From a checkpoint of a small image classifier: layers 14, muon at rate 0.003.
Rows from block 2 of a small image classifier, named by matrix and row number. Rows with one number within an expert belong to one neuron, the router's apart. Each number is 128 + 24 x the weight over its row's rms, rounded and kept within 0 to 255. All counts start at 0. Numbers have three digits each.
Before each expert's rows are labels from the 100 images, of 14848, where the router gives the expert most weight on average: "strongest on" is what is common among them. Only what is clearly more common there than usual is listed. The data: fractals drawn by 1,000 iterated function systems, in grey.
# router: router (model.blocks.2.mlp.router.weight, 16x128, trained with AdamW), inputs 0-127
# up: expert up (model.blocks.2.mlp.up, 16x32x128), inputs 0-127
# down: expert down (model.blocks.2.mlp.down, 16x128x32, transposed), outputs 0-127

# expert 14
strongest on: sparse; dark on light; two maps
router.14:113104090084151116113137180136122115100174178127103111147159164123157132133139157108085153141106136152117109159146146130120118156159069110096098142121134114092105142116142145131108128112167135143114134086111144121120126118167086152114130157118118105122147129102160167121146111140136099135124164127140115163126115075085126133159081160131107144125147108137110082149121106152142140164179
up.0:122129142118145147140138130126118088127087095132135149152107099172087144172116110126097122115173133097102153106119136172104131153099169136095130107142108168103148130100107112126144145137129114155104118149163116137086149088097109100121110152108123111130180145117143142133092123131153174084156115119088127111122128177142137133103119167115154133128123158113215137137124159137143103133106
down.0:133152122105138125166150155151134137137121125168178128173088098144120141160098084116108124143168167108147151118162113111121127156109171111132125147138142092158166111078122094107131117115119064157095133182124095121130102084108129140086126123120132130133161137103120160126109133129107185110157123142113110116108144141141157121109124117084158124135108167095163141118133120132142105102094
up.1:090134126113185072088161074102136125118130137095078161128124139135107101146109132140107104093123083127107139116114123150151122108120120086141101099146148137131168124133112089168160126127131139095141125141151107121121152095162100147122140140124121100136177119126154154160097144075121131148096132131114098151179130123163136166104118095160136111151165145119125133148110138182139147147126
down.1:121111106114120146118139077161093175147131137099082101102106118076129161116172132125114116143123129128136145056136103184136105090138090110154131158120135148141120155108126104123128119139169130109141111134139135174108104102126134146166124136096138127126146137089162155171089114103125134132112135143110073153143101198135107151163113132130150125131138082117120125143138137158145130139103
up.2:124155207146149141128153135122123152116108157138143126140118099148129113147162152136098115123112083096118129116118117083141121104137123137111133148121141138194108093121114105164134088095131140133167148142145122109153097124121140115108172087112144145127133131148114204144126159136124148134039093074153123160135096153131130119098103123116153095126136114118142125145100105118126125129144
down.2:124119136158102111134126137117093132164141159142118150091126091118165156138096158142108146124148168141153140061143120168138104123121070121142087077099105132128143127116091121086118178097136138147141104087127131144112140122158090095124098158143152140134109147137152108181153154124125142101136131148132124117112131160132159111147149129166105170143138086130095132108147086123122133099090
up.3:084142163167118164128140168089157111114127089068142084119147123146144111127134131151128123119163115145131137135130146096176127119142131122151112108109116111115122153145139113119141067108117126107115147143092128119108175121113161120149137141108124093099132142122163158108102115152150143148156082132182139103101100141144129092107153085153146133144153164165172124109102086116135088107105
down.3:154114116152102144147129131097120151167117087170129111106147133136175099145147110136088148114138116148154128098100127145137111057148131113102121125139093135101167151111125105127132108108126156123112104092110126134148121113119187130130161118175114147160126137103113118171144143124123103161135176075145122147143118141190103145106100140103162165108131155141112103145083163127160115106139
up.4:098148105144114136134136121105123150134135120140162119115161082166146132095107104149141107117160142145138167114131113110135117090141140086150130167105148113147119128098110122140155144160134089163163113152175112163163086088112127131098141118131117056078108131154131106151133120100108131137137161098104101163169148154124162081149131123129123140179135154109096125105133140123149155094106
down.4:109125128082180131087085116149131120155173121161119119116160133114143123146139082135114124101137159115095114189124123131126137149089167145165125112147128168133118096132168147124130165109146136128130145110109166127091124145172099105174123170107050110145134129123145120118107152124129154104118117130133137112117122133117076153084110123129125133111106103137090101170127154158132129154154
up.5:129110148125114151122116166116128127088161155125092122172109162099123108142090137181146148154100148116143129171130128131102114133187093152134113087116129075138137086132088131147132109126112103151126107120122114110117139141199115150139127142149141150138188116126127125155168132152131125133146129136127129142091109086122120117171125102160092109094121112114093112153103127151074123099165
down.5:116140146118114134154147135090133126117148134130172203135150129129124106113153098125120123125109139145098156090116130126149177115086178096121108138119142117130111164074127124111128122129147086115073153108125123097127142142092103136070162116170149214140119128120116171123125123146129143124145110130138122150156110109152158123131128097107127165176153113141118142137122141120095104139090
up.6:191186169166157131146150123140140133140120114132128123150127109174118160105126135143147081074136129093138106105160128116084098147109151121137178131133146098157148101141119089126116097130116161106131161136129128110154192105119149136108136104108088119105164104125130146109132138109107157130114107124158123067123141125144125105112155123133141092090086144092152119120127152143142136130087
down.6:153096121140138119109128120123080131190116117093096111093113118107181074114136129077113143129150139154144112131132141131140153097108102150151152149147121176115117165142170144157122142137099131136114144098148120170183112088145135116123127111133092105157135116139151151154132109119079129115143103124106171120147140121124150165120118164131158132115135144126108132123063115103117100092080
up.7:092113099153116173128145142147081098143140182150164117149149115134136143160137110108105135120120100157137165100165096141102091129161102104134124097146151120135057119086128138081151133106112111160148135131154090135168148162116112154126116107133156142111106105161101172157130122108134133148105127154132120109125108086087146125117118153142127111119135138115125135128121165109066108118173
down.7:199125129140136170131103105139114159111103134118163106120103108168129119128143125154123126152143138132118143113106106102143093115154154121085129124114145127132131164121120128104168103135148117120150095089098160098103069115152144135123125121192145150152099140129135113139141155113113170137113124097127115173136112181164119145110128092121120167104138065129081135106120123178144105152111
up.8:122137133143128148165154112129135128174104103134159141109137108132094087103152140115119070133116102102172167120135113122131113133173141102142138131160152143136167104124111116097142097143108128131124119156110124128152138126129156116102112181127122127076110165121096130098105150090103106129125123129170089138120172110123175117117158159146115120146144189138126179072147134121123107085091
down.8:131159142155078160129145117112146123191122144125138138129132124132117148126155140122104146162136123123135179103140122144056150125158125136127143122152108131131129140145142140107127117139131086130100163126113139132168152073122141151083153108104104116125084083117100142124124164157085132120110128140182085134080120099106159139115150190111098112136136098104140167120137158145110115098102
up.9:125152127104118069145158100136096120163132163154157101117145100157141124120119092124127143105142218138144120142133115157123126081102144108150107118084081129111115162089106157120142132147113085169096107135140132123111117086135158124129119129107142113131131178135140093142129154130114141153188168150124101119171143145099138128137172151126117134132105107140119120107149110121136136081110
down.9:136090091104128131092103166117165145139144045109106128110131144151135186134184126092132164093117143110098147151099139111147157155125148152113174169163152143124128121150169141155103130168139174098143127118150146123133152131109133136145147125110107093113108104144101124127157098149115100131114116101131151115121106098161098147126114127117122122105149112126152098151099100140151145154170
up.10:147156063120140108150135151138114163116140155166140120136150140141112118141154118116096120104139192140160147123124121140132088146142106092176116121135115100114084089086117097129135160102182106125153135158150119138123155124109118138161151101102101103099133131131124150127122135108109107151182164145119145143132088096107134168127099128079129149130146109173126091150113135137106105084159
down.10:161091171116149117098110109136115089121131147147141106152111142149143147118164150153131110129100131089129141141124100116141131115089134151113172120102147160091111131189108150132113117154127128116125115087104158112104124198129133121130119127179133137148085139180129080109114140145127165133110132112162103142137168175105133128126128137165087127096112136065105141090156137114112138153132
up.11:139141074139111169097101123128152147140106069140117108123159113115119151129154131131181114112107181147143113150108112125097104147174121180133151136096133157161088132128112129117154114145160117135112100150117084133131138154130133078124121092109113201089110121148122070127124121153107113117169153131138155092145127134116094132128115149153119126108118153126143142091113157128172144122121
down.11:102114120127160148127101095125087131133118109132117094105156146137129146144157071110153095128150156099114151155157164142117162151112132113164150096131128168179121118166176122070122132129129165105094114129161113168149148143095111131140121124104108075126148153131147118170133120108133105127150141151113126121070115110115154116126126111154148078091147174086137114116144136128130111153155

# expert 9
strongest on: dark on light; two maps; sparse
router.9:093160171145167146132128104155113175113158155160125157157111117103123135124114170114141116181115069090121146147138129153126116121115106114162086117154137071130114143111165116150102127143133145109177181148167099148113104121141100155150132148110103124122129109117152163143151124117140134120075089147110142166111107085109128144128104120097153121147154113121104128150138097164123135103138
up.0:135120135120139159118127100140113165165139105129085115136147143136154120164143124139131131088142095071113130122153109121114146162091160123101150168129125123136116090114121097141158124136140168130177150107120079130115168162105199131117151134100132103135116095083151152088152125135134100104132110131110156120128112127129098135142133115117179094100103148116103140154106109089133122199135
down.0:134130135114139087119098119135108072130095144097120093135161141155116175091114141123151144161085095144137083118148115101105169118116152162115115126144117113144147130161135135153088113116128159122128123143101117135118137146122136141088137146138173144151117080145108124129087141158133148152069103136155127105135144113129097122134136138138106129140111150119185082092145129189131183151090
up.1:120126134065133118159140128129153163123095121147121116144156110129113116176112127110141127113150070069111182109127153128158095107112154125139131128103142126141120145099129132085182114121101117100129160130150134124108181125126146122144137173110161142089125125115110166136109171139126122111177080114104098118113122132133171094117125135116118114161124152160146165144122079127113109121078
down.1:132133109134137135145118139111135101158129135128090082159112155105097146115170117169120098137120071142129129109116091088154168152088135132106140096168150147134150115119100192102104145105135142123106127094113106138112120169142070087150148162148144118142133125147189133114116148104146139090102149123116121154099123119127097115125111134167077134141121126140161135122155105154099143124170
up.2:144154140208121123155100202167147127128153141118084142095116156121076184118119151130151135139130106152126145159148139123143170107135121115115125120084170121107148085135100096122137143124112138132127163116141092134135129102148129094130144094153110140114106137118122121105109132092124125119165140126132114117122118090109146120157104087145089169105094124133159138151156096146092163131108
down.2:121173121142129124125106129135122143123145110138129123103114163119154110104089156137126117146139154123111114087133157083126116121185142106089141130139173122119147134099138138093133139155128148175151096137168126121134182087121111113147113152128063139106127129111126114150106155181082155076102144121150121115145112138130123159134171147156132163161100070133113112110154083133161129105106
up.3:093095124097165120121132141135125164101122161151125116162147149132140121134143165114155141132138091043103075124115119095130140115150094172167104132141142118161112120121141157099135127117101143082076121095176157142157133196148153122149138126135140163107126136144147119111118135159116102126138100086091121097125126130122167159133145130140144119137120127138094148112141094100135097099117
down.3:118056102125120155163156123126137166135128154125141169125164110092122116115122151117149138137143122134135191095126101118097146141145121120119090107151108162133090109104147157146129104105149141121098138128129148179142111141132147195133143189133135142096108134145147091092144113171133117128147125074110090125107129100094122131117136126142078184144129142127154118099128125159126149113118
up.4:150148152174137143161126132123096167122168118193154128163117109110109139138138126111130086123118119113156160117084118144108112142166109079185144128126169125122105108106106090095123139092101151114115136154150083126169114104143113121145131138139099145112154138164126153151141137062141140130096104122133141097129106108128114135169067132157110136111108162097118124124137149144113109110160
down.4:124110109136143143097141107154090134160150121163104133110114173115145162152134106118126132139147104111155114139155132168109162158164161155135130105108138152070095118163172095083121158113160139146129131090171121138155146138103151141084129140134084102120103156121112125138101133175124151128086088118120152155093067105124128164136123146086180126121139111114140123115118135127106124115143
up.5:156089053097115148151119133125129143132161119131133113151141140102086122166145142127119133158103155111151078128095127115103106129135108093109132166141162147157111148137150115151107172115144113134084160151097140118094109126108178151108146122135121152135130115107107147117121091118100139115137168185157164118124146071117119175132117164151120118091109129098145117101146117129141142176112
down.5:116089116137119122102071116135174108087131096125156110141156132086149151124159142087141164097079183128106090147123147096144127077129171160101124096098128095119125113091109158173118134128149095153163130093103174105100142172118107117112122119142150140131101109140152100152155117149132134130137132119118141157149109181130137130110107165121116140122159127156112158135114137119135109135122
up.6:155116162088169101136138107138174114137153142186129140138091167131058152095118154110145104133142128094146127123121134132108162144128132150138130148114080094111113097111134126157096157120115095148087154096132106119130110128167132128143138122115149164152117122163115159145153137156159150115158135132119127109080068097153117146152117132097152090097128111092140133104108147168127105136109
down.6:180145185178137099101133147133125103096167147137134116148104083121118079120108139135129133101120117114154078108121128080119118119093077120183097086134146125124112135145084144154152119131074134127139098099126133088110155131160145103136173130122148125149136156122137151151129110121115129148130117124117115127140167141093118117158180115125176114125146134125123134138132102105129085118173
up.7:090180149189134137134134133101113163136113121128134133109128080148160118125139122150121098108120115054098139172131139117144078130125141119127110161117116116146126100140121096114099126139089135158123146137156095113151173110106174103146133160089135128095182148131157121133114161156153138101088105105165110134140143170165120123132115140153130124157107138140132148130090120094149143085108
down.7:104151084104178113106106120102133118183116101125124101111121162152136161123141081117085157141154113124121155110096132122151148150144151121103144165144174134083133100127132115091118135129164158116118082182150104095161119131130135170083151093187106087187118108108129121123142126155116148142128115105149153133121106104146129109135140101121123138107156136132151109148110157143123134151105
up.8:064083119154158155163143136135175157133111103122133128091135110094157139118138137139144133101142145131095074098137112095114157129142124127192136111123134130150164117178144108130113092127134118088172136143097133165133125172112168147131119135141139175148101113119116143103120151171106122184097105149173111124095149121105150117111162102126121103117127115133103127096122112125107115118154
down.8:091095078146143151142145157115121127167100141173113149134138158087096205137140148092140118134123141133126086077087093152139120120151153144147126131120114126138097084110093114116125136151133134116112140148118085139190129126138123163124120132128108159097119105160120133103107113173169147106095127150152133130128140109103110134133122125089139167069126142121174139105150149143118136104120
up.9:123182142114112110108113078124144145167133146133146129106095132139167134087150133184134114121135123157138134150173158113108104086143091171160128152124112101134157122134100121155104095139078143108101137092070166110143094128121152142139143091113141131121104132186111150135140146153116127134145125126169114099116139111146142144143170118128104116132137129149082135125096088079096139118137
down.9:141120142190113122136164104163072104129155145130091111113127179110165102128117105122110109098101158119095095129145109132123131080146158091162135126099075112094149150169132103117141108149138161072116111146115143140142145078075137114137130132083162119144104153136130130139101133125090099139126131137135135129161120120136138191135133138142151122138111105106157087137147134113117132125157
up.10:152046151108137119118055115152112135126142142101119129143132112126089154133152124130152151137111112102102110132140128144161163171110146133121111150156098128135105140146130120134127150083125141131114128104109136132120095196131124158111136133165147123146124112110107134105144118119154097107173100123085211157116139137126124097142133107126147093133132166145107110150140141149104127149191
down.10:139163089107143094160146108133111131151111139140144095115078120149150134104101137122134133124120127120108109124163116088128162091105171115120141079091094099136145126144130170126126143133095130148090130114142118140109177103086136133146138124108144120092182144141133129114111180109087143169098145154153130102149111128120132160147152179125175131116121126124195125136152084138133134089131
up.11:093163188166139115139130090166134117133116144127145154146112103147152102129085148126168142119137111127118121160141137131130128130164154159137117058130139085147132087139105132133138159105091091096146108139143109118117157129106142096131102142115144187149126164128119132141124103093158141123104074147132124095164162148113142098080112109130160100116086100163137153136141104120114113103143
down.11:095125136113107131087178117148101153175119079093124148086110129109123138165153101115128087138164099126158154133119148119162102166108107152150144164142118133114115105088140077108146166132124138095139131145119108115153153099150135159133128144121162122094149111087144127149149130120133156101094129114155087133081128121158147135158147110106138145152127139084114090101150139103114133123069

# expert 10
strongest on: two maps; sparse
router.10:159080121129128076112118160128124121116135130112123147122098171141094120126157116121105081100092130152129144147095127132155160102141119114146126137106148157141156114115125115177127131102141135141139129077148141118156102143100118126116208080149130167146129133171125124146114104093133111174160123118151142141147072133149155194153111141160103138120114093106140120114133151097096132125151
up.0:118110145114127138124117104114114109090157141135137102166088124138102146079152118095133137142109080087108141135076161172135130093148120126114115151106144139086097170075135087155103124145138142137140140122125129140136093111121108129111122139130130111128138162162157146143175116095140148123103108096094128130116134133127142175171090156108102132108123165086133118167170135173123174155133
down.0:166096118174115124126131114105146107147116146161138166122134127139180107110118170151131139133145133136156089080135135146136067088091107105067125117141098113131147120141133116070157100108137147101110112087119124110126176094125167130132122116124157180163130124142157149146110141099148111124155124066132122142143136135144103119108146125165144120132143163163141127123097118080141113114111
up.1:106122136104149146126148098103094099160122105094112084145123100140165138099132127150086158125142117131124131125141112135134141108106153113140133138130081153116162145165122113153153108132085133144139161118123180115136139119132156103134104143104141066136157140131096128134117152138114127123146113126149088124092157155169148083160180123082138088119139174116141136164084160087131124092171
down.1:182118097118135146148099093148124141167130080154099120127118154114085155129143115157151096120148147110113136122183148174073128160145147112156146099119105140126152150176145125117165153109087113160072139141137109153130164105121099123165146139098105097079150111156093110140131148112120126105161138144117125135084126093145130138123151151121140107136131151111140160120105160116108123114157
up.2:105154113177084104154113167135142145112121138142129129141121130099140148100146143094197153154116140137114144121078154124141131092134105116153148129146124114056162147123084152132082124150104104165093133110092137139142117118123106162128112144127124123095132140133139083144135136128133138152117160123136128123153161129124105155145120140093072192146145120113150119109135149134151163084080
down.2:118149112138142076127131135109112147119143137136129105120109125139124135124061141148144146158091120149123103102096141146107187131167148112118103126098117077091139129114120095111117140105098136139112086166140107102086153091121096122178140143140139174124166122169149142139125165141154129152143175140139131118155122147145154101115147138141143190122154134146125138136139113119147085066100
up.3:135166182164118124108149114132066145141177169148140085140111118104177129142100153135131084112131154106093089117167120105103131130089120101139111123095144090157127095127099116151120102084106163160110124129104157097148149119098137150123131133114129112166115127114129190129125120109102125145126155185151134126131131123119139120123152117159158128143120115145117139127099105076101155141159
down.3:109103135131100095141117135133128130088166118134099121160156161116137142125095155140145121147162139120171144096171110140114120148125169096121126142093145083126125144117136152102126136140127102150077151138119074131091126126146084103138094122141178155117123127091120097124115144152158151078146153178127192116144101101140115133140103142125146106131098167130161124076139106122115088117111
up.4:132151074146131116146135113166136127164140101154099110131095114064092170140109110122161129130090177125128135147136141165094103096139125104177142118121127135122126168115136134147104190161116061169117113138128106152126098123128094128148107117139090174084137106127112111138177119149113126114120157139116125127142139098112110167126122142124134147143136141111144144102137125157163137089089
down.4:129155099165087120189142092116144147169119129186111141106135089124149154120122130163134131162176128141120167106120134156115115121146121108171110127104104121139130172110104129115144131103118118124066096163138100174123134074089141107139098136113149136126114101125110127148107137125112135123150166165164094132130128111146173104134110150138124142122118159154129153100113131080137104097085
up.5:131124147144126214133140116150102126125154129092134146135136124154116129118127159151143160126114119134135173148146114128114104156134149147144140131118105105143060108099094085135154108134158152080135130136115117102153161149107187118121122127158165154139159118106105153112156089167130145071100120141101127100104115134130134061074159106142100113114136123146148118118157137129114136144122
down.5:148141123126095131081115094136154139156115112173105095148153125126145135133104145131110176080128113158133088148091096144136110147132085149141109114082132106133119157152129112086146119083146154115148152073124130096106121135108173120149135121140154166082147129108151151170106101103132112140184126112163124142142125147112094148101111157121179139109136140133115140145115115090140126174142
up.6:174137151147117166122161121138121141151110130110137132127131135131163124167127118150132109198137078180155139100083115143122133106163107128089125149125104168118121102094152130114084144115121102122153119117143145134125144121140101136118088157143108154170103150158091107097136124167125158136097171121096135154109097113113135118182110141113115135097093129140099154111095166130107144076128
down.6:131141127143130135135185130125127123173153151127114122095161127139158094138161131146076118053154167078110119108128116115147159130080107130161146161085117134114162093138101121128151114146112151103121147099103115120144108106113124118160139128146187094140125136113134095148089098152129115118122133131142083139111101140186157109132121129175149140099125092104096128152096110117138127140138
up.7:171157112121096149108113159117128139096123097125076144143125147146131120110105161140144143133111141159125122101111109109130106177135103165112148122141103088120099099163084147109144137132131170097109081142121165106120177144152172139137127145148132144122116118077145066121132102136142120106139127158132148096115173140145093109117124103183091165090153128145122115156145121136150114155095
down.7:160116149120076141109143128135141066112150146145162077148147102146143151153103104126141145129140107118125064124142108110121136151089147130157128128155161126165116115193138155123146126114156128091121146163115129175150148155121093169139146145105111102140089092144134162079088121114118118152129109147115131106101152119123115100116115119076110108118133155148127132131147124066145152128147
up.8:156121130128108050130135138102144109112132113108139144119168159161112163103139103157152105128145146129134138156117154109123121102138124107129140140080137142141158103099113108121123113123115102147104114088188125112140129085112151106137145134153117178131183178131139113130126161136135133129123177107144143097124134162116163144106150125190083109126093112110127130097114119127160137099065
down.8:133102102138154155088105148121135097117173098084084128126116164060141076104191119112085131127106134114090132130124137113136120141107091185141145152143136150121104130149152114142142093155143158136138128137108144103124121147167135090077141107125110172108130168117132097110112105115116136097100115097115131155112144108131126175107134143132163154123147148119129108097133104145134146165143
up.9:119160089155154103155127081133137117140155120146110116150069140093095131106117146162124155111144198131146125093145131144095121103142122114137122127076130095079163165137105107166120149173127120138137116129134135162121099098113100142165105121129083084132134121110106100164172127140130159142144151159109121123149094116138117120159148120118174117135162144083138136151119133091134149108142
down.9:124165104118110110144144133087144132122137114151136141143135133116132166146033125160144137147156145101105148067124117123088115130127132114161141116104103107093125178178102134111132148111109111123086081182121149113122164080110138127122119153142146145134166127104102105133122160136139177101127166146162102101124110103111156120137160155140126147123139113119123150119118105098117146113093
up.10:115142141155138124135136122149092137151157138149093145131103178145147125137148111132144115133112121103099147127099121136129163145104136098136106162128110205110133128134148128162095110122134122127086165115136101163123131117119128144083143105102109090144119097133097095154130110133105110118136049134144146160104129157149128160185087188122101166131118155083113121137128162101140156109131
down.10:116143150097105135172137159118144132095129152137139156132150088126133113103092124114106121113141141174157107114150131119143086101124141106123146122108152066118117154095122142079110107175126128128163101110123125095143124122138107150156109109159109104116156148109173123129135126125115141125146143151081142159128169102137151078115139112153126117192165099175096112123170108154099101115088
up.11:133127127125083117130140168123175099063091139111119132130134137158140133113134135160127172136117150140154137170129114066163140115151114150116143143119113137112126106138108136128128112118106132112142076117112167096149135147121165107114117107131169188128125119126110107121109134179104125132138168141167090114121091157125118119111138106157087089085136117143197139126128147078126142126102
down.11:136105101108128120099101167126109102139124119101117106141113146131082116126162096108110123136114092109085125141148159154098173183107135157110156150120164139135096066147140140150133114150145146120139120134142099135117145157145144166113139123096125114116108098165145131075098116129139131112119123154106155124110138126121164169155135180164106128097122149113121173115161114069127138169173

# expert 15
strongest on: dense
router.15:149129089129118140155114144146151144114145116142116106142114148112104138156115131159178112154130160125121161107133139162091098125114091108147100093083136136144129152068103158130142154145144110166130123154149090150110104137125074125146104099159089119096147132143120108164157095081089128142125140145089146155152120095106142156136101121130111175152165153097114121098113141158136117079120
up.0:161114034118122157144107156131158125123121123134136121128142157081112168149126109128088124137115100188102135091133122102124088149156122085133162168154165097117172129123134106112132095169147107102144104138087146176146138128089138128136100123096128150129119103106143147153123131094134111159141149150118117100121137110135168113112096127105127129149151128141163127102118142107162152156117
down.0:098164122126106088155126165097158116100138134109144115121108098186173112094121164104141151114137131141138129098094167110153159107120146142162121136127113159116094155143116103109109147126106105124061065088144139111100089118115104116169153142163134134148090121135131118163121151150156148135125108139153120147117137202154143129128121127153111132118112143162153112122110139132131078141132
up.1:205127068099102132120075140124126111085140128140129134165115159130072140111176156155126128135117127123116152131130117145097113176147113125104108107135121122133091143088126119146149132151146123114115135125139134111132097137172111107113139070198092142132138142171083102148147141115110105147151171138101161142121103121102154155127131127126151146098142152112124107109113157156114147131117
down.1:104131139145136143127154094167129151177160103151112144097156107080114115140061101131100106108173154091179125070116129177131111129122127110158110116126121151117149145150154172122129152105125131143096104106134138145097179128115121106192100183122133111111116152139113140114128088103150131133145133150159110109134126121158111153126136110118123100120115141157108124123109137130130092137178
up.2:099113078106098141098145116106182135140108072114136151144143134128173130130129129143146129079113185140153171127113147111117099135137106152137121138125097117137146124135136129107122106135112093072113094102096149113101163117108120115160136177116115159122156119134134111131152138160140142125210181134146113107124128158161112128109122146116090136096145137118141140101090156121166121128093
down.2:151150159114151047114150126118118127127103152118140082116116118182093150091088117150129160135119096169144098124134127137159138086097136124106110120091096127100141151160107113116117144122107132137171091142133161146115123124108133157112161086127144134156098140141131116153087169109120111166107140118177139119142161179118143100127130136167130171147110097148154119129125104156143142123106
up.3:101173165158158104104125079148159130100106136076141135107109135092151147098143134160094130120125083100127130138147110155131130125149161123157137144123130117121168125140126107125122120119130121074129082064090129095082110109138132128154157126157151134116113157100155109169116122132110122133156195155156155096167128138158131132112115125126157098112163111118136088146119101149153132110146
down.3:133095087130119092116164102111109110152125095147122167082156135194128112129103103098136139094123166158146103126113129132138115097127124120119158146143098120151125158148079175131131153155135129154160128145121140109134136107092147117137105147118128113105135152121113102134118094138137164122056113157173186161159137160133146116144176104118120122122118115143120111086132154095122108126083
up.4:110122123153145115113131127132128108140151139116175136124124132146116060136130093114087144083094135116131120155127153114170073154128121160128170110152158120120084135106132124153130129151166097145157093153131148151137113178061109127114132112112096084124084111132116124112110094130151089149111146109095144176136155132115174130077150121111150131143120130168151147103128148102132140140138
down.4:097142189092107163168163124178130136124123117107114133110132116138169136148151130145153162138188139109137166127140064120069119105125126128132094147109066127139153126127163117124149120139117131108144136073147134130106152116159132135163130136093177132125130094120127153123146132178100094133145149136159096103125082130155098122139122124104118090105108129102145134146099141130103130124129
up.5:079157106098190114102148114084144055145135092095150139109105106154113110107144152088096090109107145148147159143135103157138128144137152121119153156145115142127145102144158099114086156110162159125137115133152085131141089152093145144119150156155159127100151121158133139121156112129143155136104127122143107122136135159115121105130110104199108132106152112093121142101136118161135134114104
down.5:140107113127124117148106167140088114090119160171139112132111118123128131190096162075115119140113119166099140156156162161107165134124103134151140102104163113141132125104156139149131088129124122115126143096159135112170123143158089092095083107154103140126136129124121140125143109162116130199119108167119123100181142120107126143092123152132159111075121127132130115145142143105101117135172
up.6:149112155167100112065143125155179166125126134143143148127138140142131083090128098138123150111139103110091086137113133145136126161119137155106128108111119149112105147171141171132130093154159119143176117082134151116119194149153085109130158099106117127125111116109150068111139118151115114108130128097068172123150165127135137130104152108169141103140155125129113151138145134118113136132148
down.6:087147155103105160146161111120145127116184080143103122149131154132143132121124133121132140131149155090118147121123066150118158160111133095177135142165159138094106118134152110138138137140099159109111118169157116135142135140114181124101125155091083113108149142102137129111127145141136121127134108127176105094081088070142139129132108145116067117119141125105155094126128099135155126153086
up.7:120131141132152125125111106140113156092148130153124123150119128108106132166103154146182103179131117118100140124147150150112123096118130131130086114111114100149114193088151110161120134129147101158116156164124081163102074113122114156161127115114094118136133142121139133139130138115154131105160133134105152145143074113113128115129085108060158149171150153132127121109146107154150091064117
down.7:110104133163083169094117086130121134145100111137131133154122119101113103132179129147096116156167135109138155099104128134115117193138103159093167132134126153114112116168129161108107086125116112136085130097098160133133128164145120116124134184130126127146110137165153123114149097149150147102165130121134131164118161137156121119123153120120118132118138142104084134107096164083100103161192
up.8:156110097118109171120101151121174114100124091113102148107088171136101129124138104169166131121116154106106118140109142102123123160125118201130147137122132108145149137151108162152169122159144178126095104137122136100110144168134135096154106117139131177111087102113119082085132078154143101116172143119116163097112129121138099119141155097146100132103144129140147134126142123102139109165138
down.8:122181122097100134121187142126132151148163153134129125134135103131121103085110115133090134144141154135157113115151127146131084110147128104153120120087136125140122136111133153083091115127104118147170120176145164150157154076102168128157147187104150085144172150117125128109129155082122147118109157140146101120130141152116149132123178109150127122128127088151112135132147087096145146098091
up.9:135143146138122163120125133116079123119111109157149146119103083138152135156196094138105149088137184073133132169158107110092068119137129136156131126148154141127116145091115157122113122147121115093140160143164138116152128123106155099107104110159088157116117151173141141130119099106106096122106144135159108110145129127098126145084105146146132132116106091146133158083125159088137109134148
down.9:124118129115151131119129115144102108116139123124129176094108131176133149157132150118116127119121137126106140184174169111099141144097143136166126111111151134164175129111144089114144168155144110126113162109139114115075167111098148107118149144088126078099123158112095100138161129164127118147120122135171105120078101113103184129138182099105119095123130136112110154154101132110099103138129
up.10:091131103083144107119127119108147082144120127128122116122110114180139118089143150124135121104134103114138132128126122123113173063105151108124101155168074125123187136158132135093088111112081158126088159135128157128131106167126164137112137079135136111117150174141117144135133171108095124165122165131157109138095147156140141129119192154113116118145140116104123109149093141153137141120130
down.10:134113142138137091148125105115110096167156148169142160106127127155167134154130152138168114139106104140096106174129126108122183132099133130110110106129102123104088130130127112155150138131153157154092103078124094117166162081097121140122132103131120148081158116091114092146095151139137184133137100147125120110153116098134120152164148118126181140111122139137145076115177105133119151110135
up.11:107112105111139147123112129135090119138163177169158119179096117083125114143127142090106134160088092159144125143147142160121117098142090114158096112159105106127120159083155137135103139085119080134092159108117122141142115145154125154141133098149143150143126120154124165132139133107134129133126150180124122139098088075110148169147076170099149133133119138122126112137143145148092109108162
down.11:168122172125104119134089125136127151114126135157143090138096122117151128179142132110117118077132158152125124112112151126142121122152151141164147115079129101112164145106121116161172116074112129129125131054130111116097114084138127139165138098127159114118084120135134160169119118124152137198127081124118126147132103148121120144109110134135169139164132125130132114153067112142117110150168